From a checkpoint of a small contrastive image-text model: encoder norm layernorm, text encoder width 128.
Rows from block 5 of the image encoder of a small contrastive image-text model, named by matrix and row number. Rows with one number within an expert belong to one neuron, the router's apart. Each number is 500 + 50 x the weight over its row's rms, rounded and kept within 0 to 999. All counts start at 0. Numbers have three digits each.
Before each expert's rows are labels from the 100 images, of 14848, where the router gives the expert most weight on average: "top examples" is what is common among them. Only what is clearly more common there than usual is listed. The data: procedural textures in two colours, tilted and lit. In brackets: how many of the 100.
# router: slot weights (encoder.blocks.5.mlp.router.weight, 64x192, trained with AdamW), inputs 0-191
# up: expert up (encoder.blocks.5.mlp.up, 32x192x192), inputs 0-191
# down: expert down (encoder.blocks.5.mlp.down, 32x192x192, transposed), outputs 0-191

# expert 16
top examples: grey (100); green (96); ground colour: grey (60); pattern colour: green (60)
router.32:499493499483530490537465479547521549507485475542428574511565584517520550502574519489490492460482421494478503518490481607441545490473535442528440522468412522511574611438599513554484588459532515464502502419462476528517442504512598536534599433517464484471514501431536437568455456449548542607518522548496480426431547426473554549574500542612579457424512488470514505537554418422502469543483482535445535545572598430488547546527458491450522520472530459496452524515621494487486359519416537483532584584497440566594474450498610551519389547576511490499495497453408499479475523458567509434
router.33:530504503404421491450525597599575493512564484493471477554449508496462441550578492571455464485433541519512455468548532577558470489641473527476466538457509404476529515479581398517476470503429477580456569453567465462463527549457561455500447479486470459470476496434474515424467609444538518533483500552540491488444470605419457471529506467501462483461493581600557451434422414433522492452442464420422498444493581477472489453491394483562460498538471459480496565505499502483597503475475463456535504610558572490384491543474530515534522596461491527466523558467546541514542389603464487448
up.0:493498484535548434423451502562495481490547513470519606560488503567484509518500406466487456515556540551546545474551487547446458407438503498494485482404534518492510484490525500458508584467506631506440462476469532469517615508463478420517433482520567521546540589509474537607466509443454404554545436495618485518497395511507469564601496451480486465437387530484547481454526474505563542411488474491508433519581453423439497556518505548497543503490463420544453491523539533557498506423516464565652469510555516510459509540565517499467540517507518502514492389633563467490450495576598623422
down.0:540466420498501471525525426521453480539484475488442411512469499504487465497555557482507622422512526541483494446515473512509558502544560458495519466502415526546580547574455470437549437576533397493571575499524408498508467521578488606509555412456494545461522413543523458480411483467405579453543491505470552537484525450492551549458426513448548477566474586554581598599571536501449494567403517484463529555491509418570418385480475491438449396541530543511537504514504507519409482491456482538429541512490458405537497577484494473532513562463426603607421477437505492549529535561496465517

# expert 10
top examples: black (100); ground colour: black (95); purple (84); pattern colour: purple (79)
router.20:471494513472431499501593547536537537491570518547539475582459441459470406670602475484569533432550405578537554469555528482554446446553453470485463490519575483529463430546452457492532520518465466557534481490593506440463526538429415471431480513511530463466465435556389541487484570497497458561535528493561542547415495493522535405444462561493390492490512481556499537470473502462484475543572505431506531467434441531476499524535445544571450579469507621551555571502500556516498445479499490515531520629492533497434535434463455511639601615522488562517452520479468528544568446510531500463
router.21:443409464483445503513504432575464469562502513504495482490437470476479399663506419540576519540559538515525610503490528429475506457514461580392502514543531482523478416545464523419530546427525498453521418597540454483497532490488596504411460496503519375456458523521444553470396573517519457415513498488566519466468479463437567472540436549471488449478538539615475502552422455442496424449481552438449565455529452540523488400550462489532525537534546555519472517491494525391468487505516465597516530607549542535453606488557458429560538537541461548595461474469535500519421487502495474494
up.0:531447522484543487516418412507531543517568479547458577495508509521451493553432460629516504569550469463467514531451519551415424495456539555558489461471573435572578549559484435452372562556576439419585501539541511564538538532409562495554529509442518486492593471571555511436491637527477490511420441546538488520451511448501443520463505483521541494508596412558586415482440565412465441425493479471468458550492555518454478493543534585496450493490479441475585441423578473535481461438535545459529457433493418467512531517495508527616500466425460478510497492491409586491427498502523470509
down.0:475587539514542520491503478472413457511483481432586465474464547525445473492494504511510544502506491486452462562509372510402564501515476521340547591574438549440423602476587414501481490517524494492476444563441522511467404560548458502480553474463626507547409561457509564482487551510449499531562424467455516515451535467498540505476403607542589506506356542489489629525456499509505457516499477478468449489519539489480479479470426491569476586564593488456475529492567609453476489407479473488435512531501483545511561486570515490496541523570387468468501477458549487489591494429511523570

# expert 22
top examples: white (100); grey (97); ground colour: white (59); pattern colour: grey (58)
router.44:506481470474520422428475478490557416495495487524461479504567612434568573443517513471481462469522493602481532527554493525451448453476497386558555477466449416428504576482569471530545484522534442514548549453471373576378443569566436442471527454524477552474595439450490443551447453506603523512594527441489439483510472513506471555494511506440565453510530518458445438384459433513454558495524480517487503478573578483549477536504590466406468480424459469478574509381467556529486536492391520503468531489426464477426564418508589458607464509493556517446508552560507472509510545573515525501
router.45:557501414464473558490515408452539461534483480608508548478546563425569465537512609537530537462498495545549486532564484592481516489498450447481573443587463498437510580511628433528481470602475476524485603458517432514464532545576443468542489458544475490440540444425541407508462514489634537524554488459570474496545512526453546529505558424536557486523540523541485479451435577487473560552555451566496491539500547519535448573448442521425465522403524487490496511504422434522440488478412511401469559526526524486393434498505560522563467528538502639518509476507517437488632485560453549446
up.0:581487493464470533605452424511428480486598457493603495517453447470569518531439511468457482467489463515434436470499544467503475446433594472406408527447479529445475562507486461510507529476534461485489497533517533507540505588590517574497569390639524470461610487459449488503510592482552501416476458584545472467541520456466476413438533458526513515500518452506492484438668553491548513494492476428502529570474567497522521414487541470532531507576514459523586486456360439526593470475367494567504483496561498472552499371447565475533452434471561483527520512493490552543550501516533545517
down.0:512525486423602587504492513493519498522601485475543545542479455595506461455561407529440500467454572522549456590419508528517550536417412436468570517432542533459509503520525448516492483486537468447470506425554445477409448540500615526486417498485556568516386566540486551460513531541553407536547477578399505542603452522534514554499507485501514456374450537476488454612482543508508451456495456477598460498523412512475467513453420486492505567426484510413531406472537515541475535558530509457528497503510477538517451600471581466473438453475492493590441506496379531585433560439462509521

# expert 5
top examples: purple (100); pattern colour: purple (100); grey (61); ground colour: grey (61)
router.10:554555492513512459461549420511437479551473495467515573431534560428449455461525463578498498461517553469552495477448503575498469415521553517469504554552421475513598494455579430472419477583468405598632589475463446566487471555517597420489452555495524534421553481526480554511436508469551475553549553459527427455509485566407528495513503551478410476459500522501547475449496435359407474509492565515471485426510531537442434495560491533503543511429456461468467495511466585505581424519366539430507572594541485428488433492514516482551502516503507601426509486447512546551535460548425525523
router.11:586502502510478520496492487483415471488500398522535535467537494417474512451584427557416477452502513473517476509590510581539471435615522486521485525501475508492517497485546486538507427447426414497556531488466388536518492527524500463472524465495400419417486405465510463576438442545550495482531468477493444587536543544511472522529541501453491476424581531439583440458479422434440564513439506527437600456620544456461507488486477489448490511439463483450459490480468426467446499528460549450413542466486515582591416371562514495541430534589457576536539449422389469580504515558443523409
up.0:509443517453527524538594476496469454540420515566512472596527496577463536500563463415505504430459473529551477503527554515515428542494372506473535567495456543492557611502472480456559549505526504519537500501487521524559539507521417488484621510516439483472556546478379466481518557470485471596541539472415516513509559553538532458528530548506476489558497501551476487430463545463610507507506608484490452489507497518447412445491567521609613474548486449374444478457510460389469500453572498428526448479507400529524609466485521552389443507532503544512426602487514426502488567533432505627
down.0:534471457491468397451453574446577433532573539464490523455555453516574499510482470454491489490543534456527478517454467538451498501559438370478490513513539520529504504552478507418436584488534494592481529536426392487549543529516387568483481538558496458434468525529471452454465496452614557489478504531479400543557444534435545498478561550557559493478519494481518366566560409551519461505561550526467553486461592499624441469543537470483469476373473560605493525501457498474585431493505502479440549542525499611494496436382443459552497480473529458485503522586494535523459439444623542508

# expert 4
top examples: blue (91); pattern colour: blue (61); red (50); orange (37)
router.8:431428512471414519626530590555465481493503486507552454527429477557529485569469463407512451486498465506501512473503591475525512488613479442473475484485577521547574343527423497479502488405548507437544381582487565492505500450409446491534471562463617553539454621606501491473529506558419408406504506573543593561539476503526470516511534514522409505464482463415542515610474539549518531524516442528495484496425440432528528471517511455561530496544525485465504572510522542482578526519524538588585412510500536569495499542512447453458585502504476473564441492556476538503483457443523555540
router.9:508509495433530541440484483432483444514617561491481498576350526510448557535416494433458447469503496527543501525500487503561538475461418417524502481462590479572453445438384493425493509488461561470585475531528506530520501496478440571439433465508519525519465580497523494513458567535436447478580499451628476457560546544509469548489483563469495495489628469485512477433409526551554526491377474542495447512458496511483478558415440487530409493513506524467569531413394514394579477402586526560514491447552546563489486481545483482416558480524491626466476492447515496481601464446539518525
up.0:516579467517441560480478487558487501502576507469491595448521484423494534487505421529525447453603534621443486438592550480562424410523459456455571530479494430455469513534365435533449475584482523537512545532474442521513504496486573406512580453568460476497497536481553487458472427469456521500449560574505521478441539493638577454547529475522441471585516478492535556430515575521478384568538529493487547566467477553530515535425613554501585422497436361480578511556568576534517484526519508537519527496515498542455493589487519520508488479498518465479557535511492393543566420449493429483
down.0:567447498507468480438417488434582478596536515487496431437545443487487479481429506522527406507385450511517473545394500508503457554567575512577501428439476549576534520506571457527559431469420534517450449512537474540448512509500425447542548525533428540497464589486434451588467502556492498509479436504442465426505441501427437468382585533441528426492585530562554490550526444421468561421537464458533526485558491495523444413452456539548423546538636482542455508488515419451437574559548489393479484497544517535572501471487537445470546521504473530465542517559580585494481545590529517447

# expert 15
top examples: black (62); ground colour: black (54); pink (43); pattern colour: pink (37)
router.30:511496493403452393482593456497541481449577485490549507407568524403424451482521533465546457499475498488495519477528483558475492476492476481484393502490592521526543491505553540513456508451421421553518548378542504499509616546535491548418508530492419464536534563459487522528480537516551479576515559440498513487381470525466382459415518452608362508474559514612498497462450534480438492467503480464495502435499481503375497510482454531433513531461487455532486535594579442504533420456500482491563549479579478561419511419538503531544571506472462622494511515411497460501557411597490461477
router.31:470508502457498595564417417479428566564457498509472482499534453498458475560553457506493532414561559561592490463464474524504484410565562618480443581505470563485483578518600574537469524464443489548526646431566492510474482556521597476447524421492440469370498473559479540611460426528516469548545561454464485520431534520458544469546472493506488492463569483625581465539545406456565452576445515514543551519427501451498512562595478549555446515536458480477543491509450484525489437515511507468525511443565453367589471483476601520479487521494489528566587501436500477494478512491485503518
up.0:433553605450486409511505536522444524530608574532439511571451503494617564506538494501542532521483458589481459562565550436444474510523508565482497528510461566522397481525535523463485522438492496539523562508540513429450599496502403531487528494395502473527509510581504440426522607465467444464457436449530499459448481539471376501513562498528455495480506450485519503423424586463516559449631439452532553505494476547475455429516537426461507557409480426452544619551513454493470527424542468558551390536512496548456537475532467518507439477435549519474498560468492623534462495464597556450
down.0:528502508486482605463472500450465513451448419553504492391414490464532474502448510464588561498533540409486474472445510424602578479555463528480447506521446621572552559556515520503456488610369415555504461517478460488550557429470575532534545467551510519570502530507501509483534411584561579453516548540461497510479447462472500437486473478518483507498449601512451486572437549575511524487488490472451476499489491462521457503389546466560544468538543517609442504503393499634490535513466465464453512479461438437444464436537419572504473529468405470595566484588505535533431517557454590518

# expert 14
top examples: teal (100); ground colour: teal (96); grey (45); pattern colour: grey (44)
router.28:573504544510522523494527572575576518492495482482425632474522476557459480427479484516459409483534572482579519603497438532594559528411526646570536545401434526484597502538490565501485498472516523460500482536484559542533452467528590537538478473598469480468545550488469583429556520577536536492451524485534456506503561554395429484555453462508458499454452522494514542491579491610448523430410493484484534504429526485465439538472482485479605402408491490477452579474588456491570456476469515507531525389500518518628565425584458521489436476509432470474461505452477553479480526532467543511
router.29:599564517397472437508501544639573447534544478525450537550458493595420483515513411470505464424501547492543550525530448547493532473506520582539538548430448523534505460483577497454488467518396491522464466481461509501539489537506612532488425535516420419447513520480492573453491459526505542557457578538453472450478522573462473430519495449460418456435403519507592456486528480510467468345459531483429509577404510461505454485459457489552552446502462503468480546457524464490620467541486501399535527492528455473492559502506428448442459414494421457440469602422433575436425438507540560494
up.0:439472405547494500564572577539444492469494596507461416594388548457528504503458387520473422454461474463495508583489490449393527556448458406553485454490458466620529404510515568454571540479496607560494568464499486522475533433527535423434582473461430504527468488411554520494560564445450468516475518463504481483522446493507569475483466538472508543568426480473495487504487604594456514442467454472476466570518500529578507481545492538465529529569450467455552560505510518438459474489466479521511356502542560508535581495553444483499408435436454498379527545511603526458521505520537469587
down.0:512573532556529512498560447485498417498526500537567481508598540485515547490508583439453510549532545482592515474543516547375442516471563531466493478486504554407448488569483460529417490582559437539544464539402485467380500470485428533466367447578506515429418410530378520458476447540541564462559451507468497472502564440500496540487575438475522449510491512510444450478461508478460503574567460462459503439490427577406404475428476430540490404512412443479405451488563516465406498487560530556501431510545515582461480436499530488484522469594496507553516463591500526500560580474442494538

# expert 2
top examples: brown (70); orange (65); ground colour: brown (58); pattern colour: orange (53)
router.4:431474501417502423530546563507552450500470538407491492569551501496455456413480587533494475419567470597542467544508379493495571480525413453525442438468478383456552516467602480532575388459502550493434470490585505516489545465604486515508493498446481525605503483421529481503421508425556512440509578427463493470506570497506500523496517540485521535578451556501456593412516487455600481523463563490480484502525510404472462557541474517454446493578471500443515462593415451484378425421451525556441524486570440470553546520454517602534495476523483461520565518550547539455575524451493433506
router.5:446537550451546564595423487519405475520452522473465432510517455583501525518473540545466577533555462619509591549404445449444405423422428547483434409503435530463628501506571487497478534513518605531557485518538534537482614419534565508474498501439513508488414467466536461551438536404467397373522525455545474504444558421540537513544526536537499478512407487498492521527533544514478337514483494494480495539453499529463472522477513562472494544502523514477547531536414468545414526398527538553533500519580460544569500523458512558585492480487470482462472502492550428443485596474499448525
up.0:485468616537452511508455479551524473518440556440436516491454439525453496595440455560498522568514401547527550446574499563495428520523529463529410449462546521527437532393498557522513542523512430535469577528480580541414529524439478575473579473568488485540542477558540396431492410457523501405437500499468559571517459517513494501572472453617457612507425445456502460460513522455499436500466473548519572439470615469491564461535490472535423474585429523589478545553528558503532510493539559487422476485496450518494528512452522352556504494576487471483542476535442487593451412549474557439
down.0:453433478450494449453499499412472434514478465627465515508511523480592433505621547490497450431500591481483495516493507406525532552459486536418546506447512474473512502547422414457452411492507478475484509502509448467566470507420537475509405479430511545455533507435467523560476564557520528562487571412509451490482471461564538559503482545427494515412544506525487524593396531502473571492520522478600426546406450509607512563510613429451487554514463406508421457534534441492587478443468372449524494515531485532475498580440423591488496416418518557604512505476577492489478494548512543465